Weights of a small encoder-decoder audio transcriber.
Model: 7.11M parameters, log mel input, encoder arch ecapa_tdnn, encoder activation gelu, encoder widths [320], decoder layers 6, decoder norm layernorm.
Training: 6500 steps, batches of 384.
Data: trained on telephone keypad tones over noise or synthetic speech, 63.9 epochs.
Rows from block 5 of the audio encoder of a small encoder-decoder audio transcriber, named by matrix and row number. Each number is 500 + 40 x the weight over its row's rms, rounded and kept within 0 to 999. All counts start at 0. Numbers have three digits each. After the name is the row's rms in percent of the matrix's.
After each channel's rows are labels from the 100 clips, of 14848, where the channel reaches its highest value: "strongest on" is what is common among them; "loudest band" is the band of the loudest frequency at the time of the peak. Only what is clearly more common there than usual is listed. The data: telephone keypad tones over noise or synthetic speech.
# c30: last pointwise conv (encoder.blocks.5.c3.0.weight, 320x320x1), inputs 120-159

c30.171 113:459432512459517429497493529492497538489476565529462504498465479432412539478499481440587486499589534465508524484415513478
strongest on: number of keys: 5
loudest band: 4000 to 8000 Hz

c30.295 124:556480552460478462503457469457486523592511457501496468514517448551515454510460566435494466433577520430463451546494475484
strongest on: number of keys: 1
loudest band: 4000 to 8000 Hz

c30.6 103:482452448513462515469505465433473509473519466519475587472465523569558445526531475521540477469493566533515550542491456518
strongest on: number of keys: 4; number of keys: 3
loudest band: 1000 to 2000 Hz

c30.66 115:580494474555503498524509573519538495506495551512501475514522460491537500453512482505499450523506453408448557463517470480
strongest on: number of keys: 5
loudest band: 4000 to 8000 Hz

c30.204 104:478525526491462489505523485517507518558483532466535450480489461527527441489468503552506474512573512448529520525522491513
strongest on: reverberation; number of keys: 9; number of keys: 8
loudest band: 500 to 1000 Hz

c30.212 127:541488528507540577526506514482504573497482493547483513467501457435474447522561511516519493475472457467503537485471487485
strongest on: number of keys: 9
loudest band: 4000 to 8000 Hz

c30.172 087:510498556432421509477554477489450425487513466500528511422538442482548406486495502460473519380527545512527528521491472544
strongest on: reverberation; number of keys: 7
loudest band: 4000 to 8000 Hz

c30.316 085:501589511470431524498499537464491496491520479560585528512524530494537457465471436563532541435508483515436470488560486501
strongest on: number of keys: 1
loudest band: 4000 to 8000 Hz

c30.268 082:554507596482457466488387462506521511484535536492536471447622545434527546527462512495412510451538525544538447531528493472
strongest on: reverberation; number of keys: 9
loudest band: 4000 to 8000 Hz

c30.58 100:459558511468513476459511504482543499440490489561423573488516555496472487483465480520490528498506502489474432560554581476
strongest on: number of keys: 9; reverberation
loudest band: 4000 to 8000 Hz

c30.10 108:520467521499524450504559460470582480506557445503486558516465526559438494480501492432535562568585467480499585465485509497
strongest on: number of keys: 5; number of keys: 4
loudest band: 4000 to 8000 Hz

c30.207 104:537484429531518523536495470477508481482487550456458442433444512477548435562537432495474583506505459496570481545469520548
strongest on: number of keys: 1
loudest band: 4000 to 8000 Hz

c30.179 098:518525540593442573565511541475586545528512524534526454561571560522543461469504484561498459474458448513513522612527518551
strongest on: number of keys: 4; number of keys: 3
loudest band: 1000 to 2000 Hz

c30.170 101:550485504487445524486566513508523520472435498430513479457495527505493512498552449478531573549578469595509467621515512459
strongest on: number of keys: 5; number of keys: 4
loudest band: 4000 to 8000 Hz

c30.259 102:507493528459533544510482462504539519515522537509487510503551470535466630516440546471473500472534431571472503510522500474
strongest on: reverberation; number of keys: 8
loudest band: 4000 to 8000 Hz

c30.48 080:573542504485566517513549468560499540485602472477430398465467558438526530529495485470470462465524507559474515469511536536
strongest on: reverberation
loudest band: 4000 to 8000 Hz

c30.93 094:538556451523533551468519511491509516454536504481499468437535417476507545516500547500493478456501498465486459519546501483
strongest on: reverberation
loudest band: 4000 to 8000 Hz

c30.173 110:437493516525563475523475543489454455520461470485426480542518488442516502500474508484498463471493526494473505541485519551
strongest on: number of keys: 5
loudest band: 4000 to 8000 Hz

c30.13 111:565494583521476461512528542506499489560446486446441448470451560419533461495488564523535589454499553509439432476523441460
strongest on: number of keys: 5
loudest band: 4000 to 8000 Hz

c30.162 088:509489501438513458438501550546483505474439524528554454521480529542500456517506491465519522540504535498447466555599459439
strongest on: number of keys: 9; key "0"; last key: D
loudest band: 1000 to 2000 Hz

c30.220 105:505484572536537501535452492494549545529508507514485516580479499503528546494515484456468443536496501525506415486460473520
strongest on: reverberation; number of keys: 9; key "9"
loudest band: 500 to 1000 Hz

c30.67 104:538445550467491548548499501498523449488466480486487457545537493547508527533523497439541496478508483576489585461476544478
strongest on: key "8"; reverberation; number of keys: 6
loudest band: 4000 to 8000 Hz

c30.182 094:440455516539580513553611609507521496533531464521492530408523468542591542555502466451520526520464440515523503524441488499
strongest on: number of keys: 1
loudest band: 4000 to 8000 Hz